{
  "dataset": "views of escape-time and Newton fractals",
  "color_jitter": 0.2,
  "bottleneck": "plain",
  "encoder_norm": "batchnorm",
  "encoder_stem": "single",
  "encoder_expansion": 6,
  "encoder_widths": [40, 56, 88],
  "decoder_widths": [64, 64, 128, 256],
  "decoder_blocks_per_level": 2,
  "decoder_upsampling": "nearest_conv",
  "merge_dims": false,
  "adamw_weight_decay_other_params": 0
}
Rows from block 13 of the encoder of a small image autoencoder, named by matrix and row number. Rows with one number belong to one channel. Each number is 500 + 50 x the weight over its row's rms, rounded and kept within 0 to 999. All counts start at 0. Numbers have three digits each.
After each channel's rows are labels from the 100 images, of 14848, where the channel reaches its highest value: "strongest on" is what is common among them; "colour at peak" is the nearest of a few named colours to the mean colour under the peak. Only what is clearly more common there than usual is listed. The data: views of escape-time and Newton fractals. In brackets: how many of the 100, against the usual share in percent.
# convs0: expand pointwise conv (encoder.blocks.13.convs.0.weight, 528x88x1x1), inputs 0-43
# convs1: depthwise 5x5 conv (encoder.blocks.13.convs.1.weight, 528x1x5x5, trained with AdamW), a 5x5 kernel
# convs2: project pointwise conv (encoder.blocks.13.convs.2.weight, 88x528x1x1, transposed), outputs 0-43

convs0.167:472494535546466466531416464513521536460446406491555666480484489415446532484568543438538532482399512532485480573559497515510488508494
convs1.167:488582496540485480517606561572455480588540591497493495523555478580469468516
convs2.167:465603492438511510552665542455592428453487470494483490564439489550579464463423490561448555546589534497450554475519469413513526596570
strongest on: grey (35 vs 14.3); vivid (34 vs 14.4)
colour at peak: white (54 vs 2.4)

convs0.498:438415535495544525481466422484485459493631491479394510497529558408536547564540599585505454488525520530552495463447517572435452473452
convs1.498:525534422506506478564501505539545539509555592543585534526530524477535605589
convs2.498:501526465459471498523545499471425519512575377544474534545460470500432525432501405430495646495434495566498553579538534493554509486597
strongest on: pastel (45 vs 14.2)
colour at peak: white (28 vs 2.4)

convs0.178:489586486567512411504492465415514380421521538517455473528477537473549470508493483565439541595482370449495523517408494490537473424484
convs1.178:497528540470499434521487525554533629596568504476540556557481507466550539429
convs2.178:539445452377497543504440578575497552548554457435462420549500446542458528451513463442516469450503533532446447428501513546501514514591
strongest on: pastel (56 vs 14.2)
colour at peak: white (31 vs 2.4)

convs0.394:602412488562468534483500512527542561521505517589535552513419480474447527433527535465594452498558461493539615518411515565475511479525
convs1.394:506455540515484472503587460501513573668496559430511555520469494525498467506
convs2.394:456495500482560469444555453530501411434543464490388497595458583517486408490545481505442538430478533524438548438495488475587571563485
strongest on: warm (41 vs 14.4)
colour at peak: black (86 vs 26.2)

convs0.385:512498580500413527490512564555498408398454515435546442466490541499564531491475537503530449427467470540468541508559516475481486448449
convs1.385:524489522501474503541457479443433513452519447521433434527445459526396398419
convs2.385:516445472499523477472468544543521510511529476469456489520468490513584475463392417434479586541465525476478450426572501481430520542524
strongest on: pastel (72 vs 14.2); Newton basins of three roots (28 vs 11.1)
colour at peak: white (80 vs 2.4)

convs0.488:566446468528563587399483444579527413492537523516438453445553559555462470507521472502466465522478466490524410388573494433635465510578
convs1.488:514510444517518509509416512514439426654439426508500439500509516507437517521
convs2.488:466529512400455432614522549406472616438548465486543510557437479528564474454507511522555507506533520466532532650444518470378511482458
strongest on: pastel (48 vs 14.2); grey (34 vs 14.3); Julia set (29 vs 9.9)
colour at peak: white (30 vs 2.4)

convs0.398:506479543416381567517489481537521421507537586477492462493529460564493537479557532438387447490580579522507452499461548600516477516495
convs1.398:514533437527527513494401505525455412619414457522506439492510526538438526534
convs2.398:555525544456583346507531406516473585469509456495503498472452487472608475503503392480572507475469476491487470517508430411466525516509
strongest on: grey (46 vs 14.3); pastel (39 vs 14.2); Julia set (25 vs 9.9)
colour at peak: white (37 vs 2.4)

convs0.437:513487491610541479523570492462444533440484423452543554565547576496489475581536568465432471604525528473543527558466493534484481450500
convs1.437:502495460433538439460487444496537434376456462502452439438463447456533538556
convs2.437:487489497585499465581593527482519575427405497493576517581540562523415502596534536505390503588484569499455468554459473508452514482449
strongest on: pastel (71 vs 14.2)
colour at peak: white (88 vs 2.4)

convs0.119:541465410465499549538474564437542573520429479453455473506469511510507541562559492419465445562511549530451491552534415497572475505470
convs1.119:478463458548436447549539507458567467593566567438545572513500474501573493559
convs2.119:460533537418493454421558521514581383417542507513489559499431568503490516420527565507574532506478571421472513539455518474503530601600
strongest on: pastel (57 vs 14.2)
colour at peak: white (36 vs 2.4); pink (31 vs 8.1)

convs0.443:583401490578529600442456578425514518487592472537419439466577543473449525441528544441550441453442450517567558524586472497444450450492
convs1.443:459552530556561467497492493569537575490586469542479585551497441466571582477
convs2.443:384489407483545476421505447527558418474525493519544419485592528447565461475444506457477485511405530425513519489451544499438508464554
strongest on: pastel (50 vs 14.2); grey (50 vs 14.3)
colour at peak: white (54 vs 2.4); pink (28 vs 8.1)

convs0.141:537493548565418498563511452524514576450498455419572574533562483430548464460436516563519495521525474491537497463554507505447486467541
convs1.141:486500489484457524452527468576462512593453501458535627572451472490591483534
convs2.141:481576458419553512425512572489504450509526432538396544435441564614504563483500437445446557490508603424456526525575483522596504476561
strongest on: grey (41 vs 14.3); pastel (37 vs 14.2)
colour at peak: white (50 vs 2.4)

convs0.503:508430481505492504580462508439438539458414543459488447463514446514511456542567534483505480534498391426457501559582488496505545535360
convs1.503:504477453555439525499528530572438479538627574439542550501545540473478513573
convs2.503:470501470405480494414535506540535578525547493521468538533445505503547546443532519436380587461517545474476495517504552490487512468587
strongest on: pastel (35 vs 14.2)
colour at peak: white (31 vs 2.4)

convs0.424:594451549452473605513450504477459417489591529447463463559477447455429541519549553478606451496453522520524524564527475404575522607538
convs1.424:496480465489471543517577473566469608601450489526527583480484589511535485555
convs2.424:538520448515558409474540494557525503519421485532493558479527509535597378470545424517468587481486477462478582475539549573467469464570
strongest on: grey (39 vs 14.3); pastel (37 vs 14.2); Julia set (28 vs 9.9)
colour at peak: white (40 vs 2.4)

convs0.451:547531470506482485389543457507531555515503582553550534537457556527454474433545449499432518443560541512488539420505517519527408472550
convs1.451:499563451483486480481436507465520429425417389564455521497473468444412501487
convs2.451:504525477470459452443391511433602549508499495513383489519450551500530528448486454407514451468467535424579512531613597550490527592458
strongest on: grey (53 vs 14.3); pastel (42 vs 14.2)
colour at peak: white (77 vs 2.4)

convs0.447:586530503434475536481528565485520524554466448511538500463530439462387513579467452535477562503531524491501561502472490592456429565484
convs1.447:477565465491508562535616465429513549537438563506589497545543497472564446512
convs2.447:431506474501500444592546526518547466383567521491481545580463522540567408469511468487500514420481524453467471567529499485499580504550
strongest on: vivid (40 vs 14.4)
colour at peak: white (25 vs 2.4)

convs0.216:445498521403461602537495552477473499498591578433439416496510429462481523526483469567534600548478494484458523462513458502577501523435
convs1.216:495475362486494457523438504468512545529549509509504358499507488492407475494
convs2.216:534453465394495479451405449508428446439440462572557557533445560568573492487445476431397514500517504425565517559536451476468545434538
strongest on: grey (36 vs 14.3)
colour at peak: white (36 vs 2.4)

convs0.329:484415551488459509466431461466422537530501506501501527482532436464508609462505477491565545491404516573548594486491387489344525431459
convs1.329:476561460507497500539493540566464579630563541456558495517585522513496562463
convs2.329:426518522407564541536552475532555477426523464525443568556452548466535506511442509534529521525526536449452479510549637547671530583582
strongest on: grey (44 vs 14.3); dark (33 vs 14.4)
colour at peak: white (59 vs 2.4)

convs0.213:502397512513510488526480470490469410449545523523543462473576547400441559546436536598418448528589516478529479547501456444489451442603
convs1.213:481511503489563429493526567564492505605492565444498556612542531539551471541
convs2.213:480524467480430473505441565544514520557534569559424538530456555578580470562505484441544607456454458456497501504485449518463518511401
strongest on: grey (60 vs 14.3); pastel (40 vs 14.2)
colour at peak: white (90 vs 2.4)

convs0.228:465483487479484564531551478406402470544518507368553495464577548493419483447510523465544569467515499513526432581540495535541509447448
convs1.228:464506523538492469448461477527430441570434535555439585536600445512534561521
convs2.228:529561532472532456485455519545524570523517484543507487455401591503460486446557467544400546551510431453404529445456407457496510591520
strongest on: grey (50 vs 14.3); pastel (35 vs 14.2); Julia set (29 vs 9.9)
colour at peak: white (29 vs 2.4)

convs0.60:467430425519438630600553494541521485506488552491517457513451553455527535458500486452536454489514462469522547531503454462513546514432
convs1.60:411409455441444465478473492481404423494557560538473541471453460495513461452
convs2.60:514527462526568464525561547539558604523531495486525429456358522483572484473459524488443492469483435549492520514471463514444511514401
strongest on: pastel (67 vs 14.2)
colour at peak: white (52 vs 2.4); pink (29 vs 8.1)

convs0.356:534600481500533502513569396516448535456529548533438466530436468547436463455521606482516529516524551523478436514537551549565462557519
convs1.356:507452475507482499502483504543460594506462449522569501521475539622579613525
convs2.356:565423549430554502401452500541498421459540400490463600475485474482450546474502423437510485516476487459448563559533549502522484494491
strongest on: grey (32 vs 14.3)
colour at peak: white (34 vs 2.4)

convs0.224:435605495521510519454516426487498548495385414492530587576500535496515473510472484518475543440472503549454477437482478526638526487508
convs1.224:521498411481547509426438444498511534396427450488458407496504537455539471551
convs2.224:556555474499523512574467554450547500545473428430481476490450482523504480412505468484465467577485501525586495533559563543598520564527
strongest on: grey (55 vs 14.3); pastel (45 vs 14.2)
colour at peak: white (83 vs 2.4)

convs0.263:562494515472585560492560420548453475526452510498437563463522538493426427507500533537602468482513545494520427442511530496542461551492
convs1.263:499467473543534471572472527433494493580535459546555549591522544608580506493
convs2.263:412529457547491481464429547491503426449595486507422507563471528532566547445459472455459576551497436507510571575493526509524509492534
strongest on: grey (55 vs 14.3); pastel (36 vs 14.2)
colour at peak: white (61 vs 2.4)

convs0.212:504605589473447460516415572612484487492489489405449481557599412503432459543502524530506432520505449539451614523526451575541534560573
convs1.212:504539493471445497556456458521457584485590474578582570492541535505557506588
convs2.212:480449489564512478527477382416523559515425617462529506462491473473539489485477449519478451455423415539567483472482502489591579562509
strongest on: pastel (77 vs 14.2)
colour at peak: white (59 vs 2.4); pink (34 vs 8.1)

convs0.9:480409468457520500440536481553552520486545509514551503588586510493497477497490428567499445527557468587557527470519535431546498461531
convs1.9:494499579464547445454588519438545541570565538464449453557546522534450572483
convs2.9:548529487502558599539449505492436459522446511527315532414463456529539480495469552411526487456511482451509528521483432521543494488490
strongest on: vivid (35 vs 14.4); pastel (33 vs 14.2)
colour at peak: white (29 vs 2.4)

convs0.70:556532525521481522507513507489485394537492465526538506462388463540584526513484493444505514473453540456522465533486477493504509425542
convs1.70:511460556489495520528608525461487540472554463457564628558490533538557473560
convs2.70:487478583438557432564430491526477533473396512569503489496553548542438491547479494483489511428457424440541537486588540496509476483480
strongest on: dark (94 vs 14.4); burning ship (48 vs 9)
colour at peak: black (100 vs 26.2)

convs0.515:497510418509461561554547488525556521494467533433578504549465463482468478560550395583613494474530526479475463482398469581500490371542
convs1.515:530478389393432459453446505552449496470432526525515569542445464478511456512
convs2.515:447492517609498547537488499530447469538571464454591519420437566499505535505468382442457578478465518533463458486526348498505506463506
strongest on: grey (40 vs 14.3)
colour at peak: white (41 vs 2.4)

convs0.428:487497558451576510567575484429452509524549480462472436486507546526490500538464519603511490535465538589451560529511445482529326442563
convs1.428:479486461447508547416555468529467513424575525398444427557473515424468504509
convs2.428:562443517395590467497509456520486491518460589500454391457583502457531479534523373465540561500438531550513554452494490479587405527557
strongest on: vivid (38 vs 14.4)
colour at peak: white (28 vs 2.4)

convs0.517:460447530494437555490486464478550473460494487453464441450448490469426552429497446401515420530493456566519465549522544629477530500468
convs1.517:528526625580581545528526486515454545444503424538489480463536500420540468545
convs2.517:457522461499551483531495518552431530507458510461452437494522512452508456557341567424495476507568435456466424520531474498353540503532
strongest on: pastel (51 vs 14.2); grey (33 vs 14.3)
colour at peak: white (34 vs 2.4)

convs0.352:542461494483556575464462404508480582543498471448423577489496516528477593453529532437563590495562555538466519554523518496470543493541
convs1.352:523479488514577498448478577596475501427613609509484465505495484517552523527
convs2.352:495578490522463564541503582442487476468559499562481530466497582590506491542451537463394545498525490465457478510570505426524372417558
strongest on: grey (33 vs 14.3)
colour at peak: white (29 vs 2.4)

convs0.335:493474492517549602508473457505551453446544465542489510485534505477431500566446438466625471571664542509540422510408545531489482467500
convs1.335:518585489526535546467546568451487597491442510568587580511535549523515493435
convs2.335:416466454471520440501430521506468403547512481467466451549451476501523417520492402559497629478428517509556542496574591501511532570553
strongest on: pastel (69 vs 14.2)
colour at peak: white (56 vs 2.4); pink (34 vs 8.1)

convs0.320:542422428429526480470550429555493369468545532398469564503526524510525528447490504544474486486440607490524505536515483535435504477440
convs1.320:431441506396568451469531490492454452527445471499455440456425450472525591499
convs2.320:403512444444540450490467461501533578447426562493549536487489501533515524491534487461533499441463641458511528505425464372428489531421
strongest on: warm (38 vs 14.4)
colour at peak: black (55 vs 26.2)

convs0.233:453626516527489553438551582500438466452488456524518520450416476483543495535497552468528603486481525506565428482542473575535513421503
convs1.233:419527559448425439449428460534457508522484485431533437468435465420546536490
convs2.233:482465512516529542564558527445502474444509511466440559482469482591613448468480572476428527508567531461579532553534481510508519473473
strongest on: pastel (44 vs 14.2); grey (43 vs 14.3)
colour at peak: white (35 vs 2.4)

convs0.8:459583480366492418539456608555533492503420399513487585564487374521484487507526461581479430569475509564463555508506484555521426492446
convs1.8:497509525450456551500568452474486569547546477539520571554585476599515598489
convs2.8:506491488538545382465537429432493496529619491466452482509504552518528474493496554511504472437429451461494481552472451476531593530527
strongest on: grey (55 vs 14.3); pastel (45 vs 14.2)
colour at peak: white (77 vs 2.4)

convs0.121:502577539494499573602508577488474469499458443512432396529449449550455468475500574444547509476495546437441492437541483400540485463443
convs1.121:496483369468506506517434494502488516592516507508475446507486507486340482512
convs2.121:541540493555559457428471502528561480438609564555609586509514502531587490491509538584437420596474535504490524518538509543482513421488
strongest on: vivid (40 vs 14.4); pastel (32 vs 14.2)
colour at peak: white (28 vs 2.4)

convs0.276:583547459455590489369504541534426527440510521542513438498471445522386427499476426444524540519548596468512469580549469564477501488524
convs1.276:494513502590585507448417533570550458435572551506495508465511562484421554480
convs2.276:512531428427399480516549531503516509474430510568582483410550457526489458516483445535584478475531500443527462533535585392415442428449
strongest on: grey (36 vs 14.3); pastel (35 vs 14.2); Julia set (28 vs 9.9)
colour at peak: white (31 vs 2.4)

convs0.123:532416483551553495538448482458481415441590536430468588502531465486512516470440528543491453594471479554498506436469505519513448549487
convs1.123:441444537567450495547608548482521511576451446477530557582457450521544522528
convs2.123:468506532551505495437564554437503502574510532555584481462490435479523515482494545476499534463528517489456528608523478383467399477510
strongest on: pastel (50 vs 14.2)
colour at peak: white (37 vs 2.4)

convs0.430:522556514426496624468561446521491526495498486493425557545442473529542550414515414494520489567489537484566486460470531480519517477502
convs1.430:505552536532549484497512542464452450616493535517569603552552535478581545478
convs2.430:521512483651432304529416534499522416492529524533510475504473487445457503596509533496503534457482410525434519477488473484525481509542
strongest on: grey (57 vs 14.3); pastel (43 vs 14.2)
colour at peak: white (94 vs 2.4)

convs0.472:568517513517488586525481524545565574451550472511542554499459513563479431495495430511595515542498496518481484471436487429525413447537
convs1.472:567586599530516476580551577478492565470469419469571479513476468529502523465
convs2.472:491480398462491431577379533523485443469387516495523439596519414543534528440497523478557610446588495512534525554563553429472512532583
strongest on: grey (46 vs 14.3); pastel (36 vs 14.2)
colour at peak: white (49 vs 2.4)

convs0.14:533583442484501538375539570443511600515553476515525421562464464475494557473542446518561416501590478463486541472530502480541602490520
convs1.14:490426409412421535510551447551535519534457510559549575481523506465470553558
convs2.14:483492511498523597533529478448510522520490547526557510451483519512498519531515365545475588483444591512577467513456439555419463564528
strongest on: grey (43 vs 14.3)
colour at peak: white (30 vs 2.4)

convs0.480:473540482472572449562557441475503477560525531543438576548497453508486509455469485524461516462477421507507585571518497443446556494452
convs1.480:426549466438478528416487482557504539508432468523435424492554423433508427470
convs2.480:515555480471589583523556526583506471488551564542549506514583506507462470396436367501549575508363496466474485498501461467441450477501
strongest on: dark (95 vs 14.4); burning ship (45 vs 9)
colour at peak: black (100 vs 26.2)

convs0.2:546462499516407519489494464529566488456519458602466454441468520444480544393520422598448429517482548533490582502477517420407553450504
convs1.2:483536495530503426467526511525425572593606582474487590473522516540481544512
convs2.2:508526488450583481511505472475421495465489612454497547567537544564528443539536515486627575455520437462485487492541482500560483489478
strongest on: grey (67 vs 14.3)
colour at peak: white (83 vs 2.4)

convs0.17:571448499549489529558495489453527520464522418467548475495584482508496481507457460457546428561456360573532481500536423528490445498489
convs1.17:518481480461442555501510474456581532544413513596443450418454551458463456455
convs2.17:519494464473455472522556519517404521480608464444531486427410519554556459525427444504507570424446570558473494495399560452467470415511
strongest on: pastel (64 vs 14.2); grey (35 vs 14.3)
colour at peak: white (70 vs 2.4)

convs0.241:473532491499449548518495465521398520466497491426489416500436454554438454477616485354557524561454502507540442528500520482535576518436
convs1.241:465524422476512484509492464467503498563621593467586546576567470504469517472
convs2.241:450476425495490432374453398457589561532424522528494554475497527494519517487546457536501464503506592373512481469486559503517589484422
strongest on: grey (38 vs 14.3)
colour at peak: white (33 vs 2.4)

convs0.176:466463473564438560546520398578511428500494458456578522422471534487501449564539443519547534609468452432607493567494549549543472481485
convs1.176:457522499537470460555417447437349489502538489475493553488424472458503542462
convs2.176:478470548423447575510514497469600489479571460506528491513425474435488542383477454505461512584530594402480526528510516441402432594509
strongest on: grey (48 vs 14.3); pastel (46 vs 14.2)
colour at peak: white (45 vs 2.4)

convs0.57:544583542472492467521496504646506573485501468514503418515524415487390531449484572519519420483482432500507492457508472534485493400517
convs1.57:382462486507510454409516512476566451457486464516485409520417509452498493418
convs2.57:535490489584470484464484493640493565556558555452506436494550437522484589519494459445387502515544477583514570428554529510576531481555
strongest on: grey (53 vs 14.3); pastel (46 vs 14.2)
colour at peak: white (71 vs 2.4)

convs0.190:448479552528539420487450526454508630459433428522468478531474427481489497524454542419461486490541539582416557482607470512543424519630
convs1.190:470475544464507464531492509494545505506602521480490618611491526576558571528
convs2.190:551457404447529455466572474491547440470481517515416584521491550476483402474531477521535566511498537432493500569541525530599518481512
strongest on: grey (52 vs 14.3); pastel (46 vs 14.2)
colour at peak: white (47 vs 2.4); pink (28 vs 8.1)

convs0.140:500585430569457590516585517553578458401371487462532434536511509466521583491497533502572531484451438558460583449524450504440489475517
convs1.140:543451444462477401483510402483394419484467480469506522527413494493456468475
convs2.140:507507525521516486563447562521517506447432376540453486551423495480487538462545417489614515470526428569481609575529476464540405431544
strongest on: pastel (91 vs 14.2); Newton basins of three roots (40 vs 11.1)
colour at peak: white (48 vs 2.4); pink (44 vs 8.1)

convs0.32:512478582464582576474497615476409566494534544548420395440547567479508422559447472497558519483525534533570540580521425534467496531550
convs1.32:487454525489434482565438495509546560431551475539508581479427559619503468521
convs2.32:613444413509556433517583524474532529474510641465397506406455545489574519518523540539493486475398544528487458492476480483583476551584
strongest on: pastel (62 vs 14.2); grey (36 vs 14.3)
colour at peak: white (39 vs 2.4); pink (30 vs 8.1)

convs0.179:475405551454511474568404431511519550522511512460532502504537493483399495540445484528413510549461477526479429493466511490525502539463
convs1.179:491516535561463505460627455480500450605565552453553493479459544454515456548
convs2.179:560528459517611514439546593501470498442507584543446477427505507543613540585531576460551471528550510437548473508532500519476432510563
strongest on: vivid (62 vs 14.4)
colour at peak: black (56 vs 26.2)

convs0.279:448489511459461523451467507495447550462571564429482472455545505525450491604474548486451496482517500475569524636439435572458545465534
convs1.279:464536523537466497513559446520525486592582459497594566564514549511532597542
convs2.279:521544450481565460508567476481596448528453463529398498547481508542532465384525468505475568556488532515435499411544540442572466541469
strongest on: pastel (40 vs 14.2); vivid (35 vs 14.4)
colour at peak: white (36 vs 2.4)